Rows from block 4 of the image encoder of a small contrastive image-text model, named by matrix and row number. Rows with one number belong to one neuron. Each number is 128 + 32 x the weight over its row's rms, rounded and kept within 0 to 255. All counts start at 0. After the name is the row's rms in percent of the matrix's.
After each neuron's rows are labels from the 100 images, of 14848, where the neuron reaches its highest value: "strongest on" is what is common among them. Only what is clearly more common there than usual is listed. The data: made-up waving flags.
# fc1: MLP up (encoder.blocks.4.mlp.fc1.weight, 288x96), inputs 0-95
# fc2: MLP down (encoder.blocks.4.mlp.fc2.weight, 96x288, transposed), outputs 0-95

fc1.34 096 [154 138 168  76 184 120  88 152 146 120  78 135 144  94  99  99  92 103 182 126 150 135 134 159  63 140 119 103 122  89 145 124 119 103 172 185 141 127 153  76  97 133 143 188 112 121 120 124  97 104 171 163  55 124 133 163  95  96 144 135 154 143 108 190  39 152 156 105 168 128 148 126 142 158 161  59 165 168 106  97  98 150 101 113 131 111  94 140 133 108  89 113  92 165  89  89]
fc2.34 085 [108 154 114 175 120 100 130 150 140 114 101 100 156 157 131 173 151  66 141 185 130 117 175 116 135 130 162 157  77 131 105 156 141 159 157 115 174 118 113  92  86 155 104  77 152 152  53 168 101 155 145  56 113 115 176 141 112  81 181 150 106 163 130 102 117 111 145 158 108 139 114 122  89 156 155 138 136  65 144 136 119 154  94 113  67  70 109 185 129 142 147 148 192 189 100  92]
strongest on: purple

fc1.187 101 [111 137  93  86 119 170 107 124 130 104 114 116  92  97 131 112 173 164  97 147 147 144 169 129 134 138 167 208 120 165  70 132 123 152 173 161 184 190 160 103  65  68 156 124 110 109 153 132 137 168 139 141 164 104  85  74  90 171 157 124 156 122  92 190  69 159 170 131  92 130 144 150 156 132 144 142 114 142 116 144 122 205 159 127 142 133 140 156  45 133 111 120  75 141 135 116]
fc2.187 082 [171 125  67 207 133 118 124 158 119  75  79 144 134 113 111 109  94 100 127 116 132  90 131 201 127 121 182  63 164  88  88 141 178 115 111 180  86 135  92 155  91  94  85 109 152 146 109 158 160 154 117  93 118 133 120 159 138 121 135 164 120 100 146 166 165 173 142 166  77 138  87 157 143 148 135 156 122 138 136 137 140 102 133  56  97  93 136  63 158 149 198 122 157 132 104 165]
strongest on: green

fc1.216 118 [129 147 145 159 164 122 105 147  97 166 109 132  93 191 176 105 148 100  65  66 136 175 148 126 166 109 126 155 143 107  92  92  88  65 121  76  95  92 171 140 130 148 117 174 158 134 108 117 129 147 100 168 180 132 112 124 179 173 120 137 157 139 148 148 102  64 155  50 160  75 143 153 127 141 131 122 152 140 118 125 196 144 119 130 164 199 144 142 110  93 111  96 141 156  81 168]
fc2.216 135 [122 159  74 136 119 164 102 103 169 108 170 115  91 186  88 113 150 148 115 169 134 156 170 131 164 155  93 145 141  82 160 122 106 137 132 108 101 101  89 177  95 205 150  65 166 126  96 131 131 134  72  77 147 107  79 153 148 146  86 137 119 113  96  67 222 136 140 121 116 173  62  83 110 162 117 135 140 146 139 172 143 141 109 107  56 126 117 133 131 142 119 172 139 145 118 130]
strongest on: green; yellow

fc1.77 092 [154 125 112 137 134 172 150 160 106  98 149 106  74  90  69 135 173 137  35 132 103 137 133 129  82 114 109 108 115  84 140  46 129 141 176 100 100 134 110 188 124 122 162 101 147 174 177 125  87 148 153 165 138  99 158  68  87 128 200 126 147 108  95 132 111 184 125 126  63  69  69 111 153  96 136 133 113 121 117 126  90 126 124 128 136 111 169 112 107 140 153 156 150 122  84 171]
fc2.77 078 [162 168 110 187  81 167 105  84 105 109 161 113 123 113 108  72  89 157 157 160 199 151 105 123 129 149 107 116 217 143 144 179 164  94  95 148  83 128 122 161 126 162 144 150 111 133 120 155 140 116 118 109 119  85 100  94 132 123  84 152  79  85 176 119 167 109 120 174 134 144 116 107  48 123 153 151  84 139 181 135 137  97 109  83 129 154 115  90 105 132  78 147  99  73  92 167]
strongest on: teal; blue

fc1.252 122 [127 133 110 139 129  91 149  88 106 136 104  82 177  99 145 115 173  85 134 119  88  93 128 170  98 130 145 119 161 116 158 162 187 178 120 151 127 123 129 111 151 140 153 209 107  92 170  73 155 139 136 142 168 185 102 164 135  94 111  84 107 150 101 173  82 130 124  67  36 124  95 127 158  86 147  68 133 170 135 119 173  99 112 126  79 124 163 109 127 148 121 139  90 162  68 137]
fc2.252 155 [117 161 101 108 102 182 125 153 161 140 179 105 102 177 103 154 150 124  97  92 172 166 157 142 170  85 137 137  97 152  93 112  96 182 144  96 173 106 112 141  87 153 110  25 190 123  97 141 130 121 107  87 175 144 133 100 101 122 102 146  77 142  83  42 160 129 144 126 118 155  81 104  93 156 173 158 142 124 131 178 101 102 118 108  76  85 155 133 147 162 152 163 136 121 122 127]
strongest on: white; border

fc1.51 058 [120  94 122 159 166  94 138 127 138  96 132 165 154  73  97  81 122 169 137 118 181 106  69 101 100 110 118 173 162 137 170 121 146 126 159 122  87 135 193 141 128 103 130 165 122  53  97 188 168 157 116  94 111 128 148 118 158  60 129  90 112 127 122 143  75 114 121 119 120 125  96 125 129  83  88 104 103  99 180 124 156 151 164 110  96 138 104 209 124  79 179  60 154 178 136 126]
fc2.51 031 [133 111 168  92  80 146 133 107 156  82 113 145  91 137 129 159 124 112  97 117 125 117 171 164  76 169 161 183  97 145 139 117  98 130 123 124 143 152 113  69  66 117  82 115 112 112 134 143 121  71 159  69 152  86 211 193 152 105 105 160 204 158 170 160 118  94 144  99 141 140 100  65 123 126 160 147 134 168 155 130  72 157 105 137 126  96 191 102 120 128 107 137 138 126  82  96]
strongest on: teal; grey; border

fc1.186 090 [126  93 104  93 125 154 110 166 114 162 110  84  65 120 117 141 189  88 131 101 109  94 183 141 154 109  90 199 163 139 109 158  97 168 130  64 163  77 148 118 106 151 135 107  86 151 146 142  81  94 140 101 149 116 166 109 106 130 126 104 179 133  99 105 138 150 118 115 115 155  64  90  97 151  92  83 133 106  70 135 134 148 167 122 141  98 138 163 139 141  35 178 126 161  80  89]
fc2.186 066 [112  87 146 167 117 164  99  82 149 144 105 179 119  97 170  99 103 122 124 113 115  65  49 118 140 171 122 141 117 114 131 184 118  84 134 104 129 159 110  86 138  74 113 150  93 116 135 134 102 168 175 164 145 149  90 208 121 146 196 147  83 148 155  93 102 141  94 124 154 106 180 139 138 132  61 148 117 176 150 148 157 112 124 135 217 143 108 152 158 117 153  74 157 115 117 124]
strongest on: brown

fc1.104 115 [ 90 111 113  71 201 146  98 149 120 134 138  96  98 113 123 133 147 123 118 104 142  80 135 117  96 122 147  68  98 108 118 102 121 117 123 167 178 136  86  86 150 136 148 145 128 136 100 119 170  86 126 126  50  55 158 167  97  92 161 128 145 146 156 134  74 115 159 116 156 118 202 119 173 136 176  67 121 138 161 149  93 174 188 122 124 132 144 191 104  60 134 142 150 162 145  85]
fc2.104 146 [134 156 133 150  98 143 129 144 140  95 158 109 146 215  94 151 150 117 107 132 138 147 160  99 165 137 149 112 119 105 133 115  67 171 127  95 150  78 117 137  70 139 117  46 156 119  61 124 102 125 128  64 160 115 136 164  97 125 125 179  81 137 134  49 157 143 145 160 107 189  98 142  78 185 151 176 129 109 124 170 119 128 102 132  63  72 119 155 120 169 151 144 163 139 130  98]
strongest on: teal; purple

fc1.132 080 [ 82 117 161  57 116 179 135 128 133 195 144 127 159 120 165 157 139 168 149 127  84 116 123 113 120 155 119 118  90 170 118 155 140 147 120 137 165 206  96  96 150  94 110 117 133  79 130 137 177 141 118 145  56  93 127 120  85 133 103 151 163 100 103 145 128 202  82 135  85 110 180 136 176 101  87 119  90 110 115 141 113 135 144 106 178  90 124 114 125  94 165 219 136  83 139  85]
fc2.132 062 [176 175  88 155 154 154  94 104 165  82 139 109 105 132 116 116 108 106 124 106 119 121 187 113 147 122 167  86 213  87 144 124  95 144 139 104 159 108 132 114 118 106 139 112 119  92 111 117  78 162 136  79 124 105 117 203 164 127 126 169 122 129 101 112 189 147 135 115  87 152  76 163  77 166 212 200 135 171 116 126 111 140 121 156  46 100 105 104 131 134 165  99 138 149 155 104]
strongest on: green

fc1.117 101 [117 150  88 121 167  93  77 141  57 111 153  93 142 144 143 138 158 133 142 175 139 118 149 110 120 132 158  88 147 120 117  96 153 159 170 137 127 147 140  96 132 162 153 182 125 162 165 107 168 137 119 147  78 107 149 167  99 174 155 185 213 133  66 163  97 115 147  75 108  68 138 177 187 119 151  98 155 128 117  81 126  79 106  96 154  95 128 145 147  72 106 169 159 178  95 146]
fc2.117 090 [ 91 159 186 149  96 144  84 118 196 104 179 112 153 154 130 180 103  91 119 117 122 176 157 107 124 105 101  92 135 127 183 127  58 174 107 105 157 133 119 159 116 183  69  93 173 137  60 147 146 107 111  79  98 129 144 142 159 108  96 142 109 142 157  76 162 104 130 137 135 187  91 129 113 178 131 154 114 113 150 153  97 141 144  92  47  68 120 138 125 183 123 138 115 153 114 113]
strongest on: teal; purple; red

fc1.245 093 [ 99 136 145 119 114 134 104 168 151 104 135 132 114 170 140 111 206  90 139  99 106  66  95 128 124  86 132 185  98 118  66 146 103 135 145 128 167 192 111 111 101 115  51  86  97 108 165 129 126  68 190 183 165 108 119  88  89 110 143 122 117 149 168 131  81 186  87  90 138 158  86 184 145 138 155 162 132 126 145 122 108 174 127 144 124 112 120 156 145 156  95 146 157 158 108  60]
fc2.245 067 [113 158 122  93 144 178  34  69 137 156 151 123  75 114  94  74 127 162 158 174 176 140 126 136 128 173 161 122 206 136 197 130 108 118 107 147 164 133  91 102 124 175 114 127 120 134 134 172 133 214  87  74  86 101 128 114 135 131 111 136 139  52 125 148 196 150  90 100 112 113  85 107 110 130 118 152 152 127 180 123 146 117 100 136 118 141 128 141 128 123 100 132  79 103 103 143]
strongest on: blue; green

fc1.61 090 [160 129 128 130 113 152 147 115  55 129 130 163 164 141 119  59 182  77 134 134  98 140  99  97 111 144 112 119 168 112 146  74 102 126 158 153 125 134 135 137 146  87 135 115 171  74 137 172 159  82  85 113 185  80 100 138  88 117 151 162 144  81 123 137 141 127 128  85  88  96 144 113 104 171 101 149 214 142 120 177 187 156 136 168  88  92 141 187 142  91 168 162 162 131  77 119]
fc2.61 086 [152 105 118 144  96 210  99  69 133 132 124 135 172 131 101 129 113 138 141 171 139 165 122 129 167 120 111 118 170 143 172 150 157  71  69 145  93 127 117  91 169 203 130 130 114 112 165 175  92 134 105 135 160 104 129 114 140 108 121  64 118 145 173 116 193 141 116 127 125 133 148 126  51  75 174 116 140 162 163 110  75  95  95 146 112 147 104 173 139 135  49 171  95  94 105 113]
strongest on: brown; white; corner square

fc1.239 103 [128 139 101 115 142 198 159  78 111 164  86 116 124 158  74 121 138  94 124 105  76 112  72 124 112 122 121 115 182 103 140  76 132 141 116 147 176 141 110 114 184 107 137 105  95 154 198  84 134  81 133 161 184 114 149 125  60 117 149 100 151 139  94 132  66 187 106 110 124 117 131 160  94 114 166 126 168 173 167 138 146  67 123 151 107 119 120 199 120  89 151 127 178 110 157  86]
fc2.239 107 [136 139 170 143 120 207  48  63 140 160 141  95 179 110 114 131  96 139 161 194 108 166  80 103 163 144  86 112 146  84 178 138  98 110  92 108 106 114  70 150 128 205 124 121 151 145 134 164 144 109 106  84 163 128 108 159 133 123  86 121 118 122 147  83 174 149 129 166 135 157  60  92  90 116 140 128 121  95 148 163 117 120 107 153 136 105  88 147 143 136  64 192 136 115 153 142]
strongest on: white; grey

fc1.142 126 [144 116 148 130 161 144 133 136  69 109 139 142  77  93 109 106 105 106 164 140 130 150 100  73 137 187 129 157 142 141 151 120 136 127 132  84 102 118 171 149 157 128  97  83 117 198 111 151  82  97 123 160 104 156 141  81  64 165 128 149 156 144  95 173  98 102 117 180 198 117 169 162  55 166 103 149 128 143 111  94 103  72 156 137 122 125  59 175 126  62 103 165 164 150 131  97]
fc2.142 158 [110 147 130 107 110 147 138 174 137 118 151 116  93 180  92 181 136 145 109 118 128 151 155 109 144 104 150 149 124 165  85 135  78 185 151  83 158 105 115 132  84 129 145  14 167 148 115 138 125 124 127  73 180 138 131 118  74 160 109 160  76 139  77  35 144 102 170 162 170 131  87 116  97 138 137 156 113 118 122 167  91 106  89 142 112  89 149 146 130 160 187 138 175 147 121 101]
strongest on: black; white

fc1.82 102 [102 121 106 117 143 185 114 163 105 113 146 122 166 117 144  75 105  89  56 145  68 158 175 118 104 161 154 127 179 127  94 159  97 153 184  54 142 109 134 198 126 116 171 159  97 191 129  94 173 186 102 141 163 106 102  93 117 157 157 116 161  83 134 112 123 128 178  74 124  95 101 170 137 160  81 124  92 103 134 163 125 107 134 108 113 132 144 157 112  94  85 148 149 112  76 130]
fc2.82 094 [ 96 135 107 131 144 107  92 134 176 145 142 155 141 132 113 126 126 123 115 117 112 131 158 119  73 155 119 118 193 102 205 131  66 119 102  94 107  98 139 132  98 193 203 185  83 148 108 146 161 142 126  76 139  48  75 153 179 169 135 120 127 134 147 146 157  89 117  68 184 128  98 148 105 103 115 133 122 173 205 125 149  92 118 111 119 112 127 111  69 120  85 122 163 122 112 168]
strongest on: teal

fc1.49 092 [ 87 121 151  82 112 163  95 159 133  93 133  83 137  52 182 123 112 127 193 115 115 145  81 149 122 165 129 167  83 135  76 145 131 180 103 109 232 168 111 138 103  91  90 146 100 117  77 144 122 139 148 134  80 137 125 117 131  92 135 128 123  95 133 196 150 218 153 115  94  78 134 142  98 155 159 121 108 118 165 128 143 170 157 104 149  90 124 109 124 146 144 115  91 128 106  82]
fc2.49 084 [149 187  67 121 128 150 146 152 154  93 155  88  84 153  73 147 128 148 138 131 142 147 191 134 162 106 135 152 174 104 129 111 116 151 190 140 110 138  80 107 121 125 126  98 139 103  69 137 114 172  56 118 121  59 141 146 127 130  89 144 168  84  80  82 191 162 175 149  91 145  68 136 104 169 101 117 155 142 162 142 124 147 112 128  36 130  95 126 104 137 146 134 124 178 131 161]
strongest on: blue; many stripes

fc1.162 112 [173 141 131 173 186  81 153 135 111 121  99 112  50 167  93 137 126 114 116 145  91 153 157  60 129 138 156 130 134 122 172  87 124 128 148 104  73  85 160 131 158 156 147 140 145 202 173 120 115 143 113 178 166 155 148 118 103 142 146  95 137  98 101 139  84  87 132 109 110  56 165 189 129  88 150 135 155 175 150  89 176  84 101 141 133 174 132 167 106  98 109 108 120  98  72 165]
fc2.162 128 [136 166  85 133 102 162 159 145 146 130 169 111  86 213  90 145 119 130  97 123 136 158 158 113 152 107 119 104 143 143 135 101  76 158 132 103 130  90 114 159 108 174 142  51 167 138 101 155 105 120 106 100 168 121 106 128 106 131 109 155  85 116  90  51 198  99 159 161  96 145  79  91  71 195 125 168 129 125 113 165 116 136  96 124  54  71 132 134 110 145 168 165 165 142 142 121]
strongest on: green

fc1.209 072 [174  98 151 116 116 110 172 113 103  71  98  80 103  90 135 136  85  61 170 168 133 121  84 114  79 182 197 165  96 155  88 130 154 117 138  90 164 186 165  65  80 131 117 144  94 122 110 118 175 149 164 172  96  91 140 107 122  99 131 117 117 109 111 113  67  73 146 120  97 151 153 158 162 127 142  82 154 110 136 129 154 151  87 146 133 168 102 137  77 121 106 158 150  82 105  93]
fc2.209 048 [185 108  98 118 180 113 129 117 163  69 105  73 144  79 159  99 151 109  95 199 131 111 163 112 150 146 117 130 137  96 101 158 113 130 191 175 117 100 140 139 105 141 103 133 141 125 122 185 127 157 178  88 105 118 192 170  84 116 103 163 130 122 185 125  96 117 110 129 156 190 133 143  75 123 166 107 106 126 119 123 134  93 150  85 100 111 194 118  74 190 146 114 142 180 106  74]
strongest on: grey; purple

fc1.158 118 [119 141 172 134  55 187 120 108 150 139  85  96 147  62 131 132  73  94 129  72 166 169 105 141 152 148 105 122 108  94 147 131  93 110 122 108 175 147 120 183 213 125  92 114 133 115 126  98  96 159  99 100 132 147 152  70 128 120 129 165 175 164  83 121 114 122 129 155  72 109 135 134 203 138 172 148 172 121 110  99 118 134 132 168 132 152 133 168 100 128 167 169  73  96 111 188]
fc2.158 135 [126 164 126  97 119  92 145 163 133  88 177 114 142 183 180 118 137 128  80 133 123  90 151 109  56 187 101 133 183 128 186  90 101 125 116 210 103 116 126 128 104 122 160 145 129  87 139 106 159  63 123 149 161 149 143 162 143 135  91 161 101  56 157 161 145 126 137 101 138 115 100 101 129 137  61 114 127 120 152 149 182  88 149 169  96 127 117  87 133  54 124 120  93 152 185 146]
strongest on: blue; yellow

fc1.26 079 [ 68  94 126 116 162 109 185 189 126 107 141 115 138 149 130  90 115 156 124  77 120 111 187 123 138 178 144 128  88 167 121  97  84 189 106 144 147 122  97 109 107  89  50  94 141 128 169 161 103 101 171 180 173  90 114 136 106 174 149 178 143  84 135 135 131 153 169  87 115 145 136 174 152 176 111 141  70 166 126 124 145 146 133 156 125 122 140 128 137 151 100 165 153 159  34 136]
fc2.26 062 [ 96  71 175 168 116 188  33 107 123 155  89 148 144  93 113 124 123 159 131 170 124 137 111 127 119 154 153 114 197 141 121 180 150 136 108  77 101 111 146 137 162 107 114 185  66 152 146 133 129 128 127  89 133  84  86 100 112 159 110 130 123 159 175 146 154 133 149 112 113 144 178 153 113 113 150 130 106 128 147 139  88  81  80 152 193 152 115 170 152 126  94 115  83  34  96 146]
strongest on: brown

fc1.64 088 [116 113 167 118 156 133 218 172  85  77  99 173  99 120 123 106 168 183 136 105 103 137 126  89 119 160 121 112 110 164 112 101 162  90 132 114 100 147 110 107 168  55  87 128  97 134 152 167 148 156 100 142 140 138 149  77  90 130  83 178 135 156 138  93 153 158 103  68  76 101 137 168 145 121  74 118 160 146 158 158 163 155 156 142 119 153 137 155 119 168 198 163 134 115  57 142]
fc2.64 072 [108 103 142 166 101 151  73  86  76 120  89 124 184 167 114 113  96 102  94 109 174 126  86 134 173 120 155  67 136 111 197 152 142 114  86 123 116 136 144 132 130 134 152 153 117 115 140 144 107 127 185 142  85 103 100 132 176 145 157 132 100 180 201 117 141 146  98 145 103 138 123 134   9 132 145 150 128 184 140 128  80 138  85 161 146 145 117 179 155 173 125 162  90 109 104  94]
strongest on: purple; brown

fc1.67 086 [ 67  96 135  87 134 107 188 196 105 127 113  73 146 177  93  80 179 127 118 139 102 112 150 164 145 130 128 170 113 179 117 132 104 123 175 100 175  94 107 119 126 144 157 100 154 148  97 150 111 137 164 181 127 113  96 102  97 100 142 197 164 148  94 146 130 145 153  85 127 154 109  58 152 192 149 169 168 120 119 101  89 122  95 127  99 107 153 102  69 146  89 100 163 161 161  87]
fc2.67 059 [137 116  94 200 136 138 153  85 125 115 101 101 165 140 181 156 119  55 148 143  67  93 120 129 174 171 107 117 139 125 141 161 130  76 118 175  91 131 126 100 147 119  50 176  94 155 177 190 120  85 114  76 102  94 151 140 102 140 144 118 120 125 149  64 134 151 138 154 136  78 181 138 184 119 112 114  75 143 150 147 138 138 114 123 173 189 115 154 160 107 135  81 134  84  99 112]
strongest on: green

fc1.284 117 [117 112 126 122 130 180 124  93  75 109 133  65 109 128  74 110 119  71 103 102 149 120 163  94 115 108 131 172 141 122 113 163  62 155 198  86 161 164 129 190 177 169 145 118  99 152 116  88 148 168 128 159 144 174  80 130 149  84 181 107 161 158 145  80 100 161 149  80 175 155 107 121 158 118 104 144 107 122 157 108  76 163 151 142 131 134 102 181 114 107  74 130 132 103  68 146]
fc2.284 125 [ 94 124 104 193 116  60 146 190 114 105 107 160 169 126 169 132 112 109  87  61 101 114 102 124  72 143 133 107 161  92 124 156 104 113 138 160 107 124 135 155 127 133 189 196  57 139 161 122 173 167 175 139 162 132 108 216 156 136 151  99 109 112 124 167 129 105 136  89 147 108  89 130 133 103  48 149 135 130 140 134 147 105 120  97 145 148 135  80 113  82 128  86 173 155 113 151]
strongest on: teal

fc1.161 076 [119 126 160 150 155 111 126 171  99 194 119 150  77 108 141  93 167  95 118 102 122 131 153 114 171 158 216 158 162 102 120 152 181 162 152 103 114 184 153 127 112 182 169 105 147 102 120 125  70 118 127 109 152 110  87 122 121 105 183  81  69 101 174  97 120 137 135  71 166 165 126 112 134 146 110 113  96 142  92 108  94 141 195 123 170  40 124 155 122 115 166 100 115 161 120 147]
fc2.161 044 [ 90 125 142  91 124 151 136  53 125 130 124 133 121 177 122 108 193 168  99 171 156 140 107 138 137 187 117 169 106 149 118 157 127  79  85 177 131 120 126 164 112 152 161 173 109 116 133 145 141 217 119 142 143  77 112 196 157 147 153 125 118 149 102 127 140 129  93  68  83 115 157 152 167  91  49 119 108 150 159 115 161 106  93 183 143 157 116 161 110 171 120 176  97 129  67 121]
strongest on: brown

fc1.274 101 [ 78 164 165 140 151 112 168 169  99 123 125  82 131 169 100 165 165 199 121 119  99 140 137 132  91 161 130 106 161  76  90 145 196  61 134 144 104 151 192 161 157 153  99 116 144 126 117 101 121 132  90 148 142  99 135 117 117  99 136 161 133  92 153 138 148 148  98 124  98 124  80 159 100 110 170  79 163 120 146 178 163 176  80  92 104 148  57 171 179 172 123 164  98 158  92 114]
fc2.274 114 [116 133 157 135 123  91  80  94 136  44  48 134 135 102 127 130  86 125 131 162 161 123 105  83 154 122 153  73  84 103 128  91 166 113  79 173 147 163 126 155 129 128 144 124 156  69 134 139 143 191 162 105  81 155 104 135 153 176 115  94 142  98 108 160 143 146  64 177 128 164 171 170 115 145 175 155  96 157 131 122  89 155 150 140 110 154 168 109 146 161 176  81 114  62 140 140]
strongest on: purple

fc1.41 111 [132 124 159 176 128 197 101  87 138 117 111 103  75 164  93 100 150 118 154 114  87 121  69 158 148 144 129 114 167 160 159  60 110 184 157 163 161 184 167 110 138 154 143 118 109 160 194 134 141 106 114 116 168  73 180  92 107 102 169  85 110  83 112  97  73 172 104 144 115 141  97 135 111 156 168 108 143 166 137 164 114  86 135 119 159 130 122 140 124  79 187 120 188 110 155 108]
fc2.41 122 [133 154 150 149 116 198  71  70 170 156 164 109 169 117 158 137 105 140 171 175 131 148 107  87 119 149  67 141 144 113 163 132 123  63  75 145  96 118  81 159 117 207  87 135 117 136 121 125 134  99 123 115 180 132 113 154 116 112 102 110 125 104 169  88 164 144 135 169 153 188  81  99  78  98  98 112 122 109 168 166 143 110 108 135 127  97  75 140 132 118  62 192 129  95 140 168]
strongest on: white; black; corner square

fc1.188 090 [147 143 211 130 131 162 149 135 145 112 111 104 144  90 124 165 187 122 189 137  81 125 118 147 124 112 108 145 102 112 153 121 166 174 151 157 200 170 128  72 130 123 156 168 109 130 170 120 119 156 182 160  62  75 149 109  81  60 193 155 111 112 108 118  80 110  82 137  79 105 139 124 160 140 150 104 161 170 144  99 102 120 165 144 123 129  77 152  92  66 159 144 125 157 117 123]
fc2.188 054 [157 170 109 145  94 178  98 113 141 174 182  91 142 175 124 130  76 112 120 168 113 165 185 130 145 154 123 161 164 133 133 134 131 165 117  94  77 118  98 129  92 149 162 118 165 109 107 195 143 107 135  62 133 130 147 158 113 156 115 189  84 147 111  59 110 145 155 112  92 153  64  97  97 130 156 145 102  78 164 114 116 114 112 168  90 108 110  95 114 170 122 191  85 178  90  94]
strongest on: purple

fc1.164 091 [103 135 105  98 195 189 128 150 138 105  98 156 139 125 142  67 138 147  95  87  68 111 103 114 115 128 157 156 185 126 127  71 149 100 184 115 144 118 153 176  71  91 159 105 119 211 126 121  62 145 133 168 117 145 115 125 143 159 144 125 128 134  85 157  86 146 134 148 156 131 147 172  84 190 116 114 150 102 160  74 138 185 184  69  97 133 111 126 102 105 149 120 156 168 151 135]
fc2.164 064 [170 100 143 137 137 136 120  80 102 110  54 167 111 116  69 150 120 132 118 132 106  94 150  72 125 156 169 126 129  90 116 127 111  93 125  56 117 164 123 157 128 155 122 148 144 169 110 118 128 190 127  35 180 100  88 162 158 158 158 151 132 165 166 109 146 123 102 112 191  94 164 123 156  41 151 124  90 196 147 131 123 141 107 120 115 149 152 116 107 181 184  87 137 115 125 132]
strongest on: green

fc1.120 103 [147 109 151 105 126 148 199 121 115  78 178 117  87 184 190  87 186 159 153  91 159 121 147  83  94 149 121 155 105 153 116 125 110 120 111 155 146 169 114 146 104 135  86 112 116 190 101 115 136 136 119 175 125 177 124 164  91  49  93 106 136 137 165 100 103 103  93 125  88 145 145 103  87 113 138 106 117 125  59  69 160 142 143 104  90 151 104 128 106 114 163 139  58 183 126 176]
fc2.120 093 [142  97 154 149 131 169 141  84  89 124 167 121 156 113 187 164 144 140 168 167 177 148  89 137 124 121 155 126 125 122 128 174 157  71  82 108  94 138  45 133 139 138 103 140 131  96  95 120 108 118 138 125 131 156 131 125 132 104  75 139 116  70 187 106 182 155 122 170 157 219 121  94 125 133  77 105  85  92 150 103 107 104  82  90 145 152  74 116 164 104  90 144  95 114 187 173]
strongest on: grey; corner square

fc1.179 101 [ 96 181 116 128 112 117 154  62 107 133 196 109 144 163 113 110 179 157 123 111  93 180 118 183 144 139 141 148 165  91 162 125 114  83 132 123 148 186 143 120 159 122 115 120  75 123 129 160 112  83 100 155 101 128 112 104 117 118 147 147 134 142 129 135 145 146  60  54 132 135 172 176 121  98 132  61 100 161 170  58 131 170 160 157  99  97  92 139 136 180 104 211 129 169 110 132]
fc2.179 082 [133 100 114 129 111 163  63  87 107 133 138 106 114 105 135  89 141  97 108 176 146  96 129  88 186 102 124 157  92 149 105 170 188 147 103 119 102 185 100 144  96  97 149 128 150  87 138 109 127 237 127  74 115 206  96 152 145 167 107  94 143 127 127 131 138 152 108 146 161 158 131 135 181  99 169 129 101  97  87 131  79 165 115 134 160 155 168  89 136 143 143 136 102  48 141 159]
strongest on: white; grey

fc1.197 093 [131  95  99 113 129 120  82 169 147 117 142 169  86 145 137 179 194 165 146 125  91 140  65 140 137 105 113  71 168 106 142  88 122 160 186  68  97 123 158 139 140 101 149 122 184 138 144 113 159 165 136 158 144 165  80  84 141 122 196 106 115 176 106 131 187  96 171  91 127 101 142 103  89 181 139 103  78 128 162 132 111 120 157  83 175  96 150 182 162 141 110 109  96 118 147 171]
fc2.197 075 [126 142 117 192 111 125 162 151  67 109 168 134 161 166  80  87  97 111  73  60 133 103 133 139 148 137 104  76 188 146 151 131 132 130  91 141  79 100 128 138 108 126 156 183  81 120 122 133 119 159 119 147 152 141  68 128 147 157 133 180 118  89 157 157 154 115 115 117  57  58 129 147 104 173  95 156 148  99 186 141 141 131 100 165 121 187 148 187 155 102 134 103  67 116  90 126]
strongest on: purple

fc1.110 104 [ 81 138 165 129 121 111 130 172 115 149 139  97  79  97  96 160 104 102 131 167  82 167 113 137 130 190  93 109 140 170 131 108 109 106 156 116 175 181 114 132 116  93  87 110 146 157  93 177  97 161 115 125  91 175 115  91  67 148 104 142 185 132 161 103  89 119 141 149 147  83 178 195  83 159 104 125 151 133 121 101  98 172 165 166 163 105  52 141 161  79 135 120 169 182 143 134]
fc2.110 080 [ 53 186 148  51  78 126 143 122 147 185 152  96  90 132  99 145 154 154 113  98 128 131 122 100 115  88 157 182 121 169  54 117 145 135 176 104 178 150 163 146  77 139 133 110 160 123 122 106 116 214 116 117 175 173 150 126  77 163  92 122  77 151 119  61 122 127 114 134 157 110  98  95 128 150 140 155 149 136 135 146 109  98  79  87 101 118 151 146 153 152 181 101 123 115 104 124]
strongest on: black; white

fc1.127 064 [104 123 152 101 105 130 123  96  83 117  85 162 105 169 163 146 145 156 158  81 117 114 137  94 157  97  80 134 186  94 114 100 198 179  91 154 152 101  42 108 135 151 168 108 140 103 111 113 141 142 153 164 113 126 115  78 116  76  72 155 102 127 120 178  84 127 100  57 172 102 119 134 141 170 110 177  96 111 173 156 114 114 150 134 127 142 143 138 105 151  50 104 176 151 168 133]
fc2.127 037 [124 109 120 112 126 179 144  83  79 250 147 140  65 121 110 118 100 132 110 121 117 111 147 105 207 140  82 125  95 133 145 191 130 194 107 154 179 131 134 119 122 128 137 136  40 156 113 178 117  98 133 124 108 167 124 126  70 165 127 161 132 133  94  87 145 155 100 137 143 129 133 136 168 115 105 181 103 138 105 159 141 104 124 191 112 140  83 154 138 146 128 159 102 131 130 184]
strongest on: grey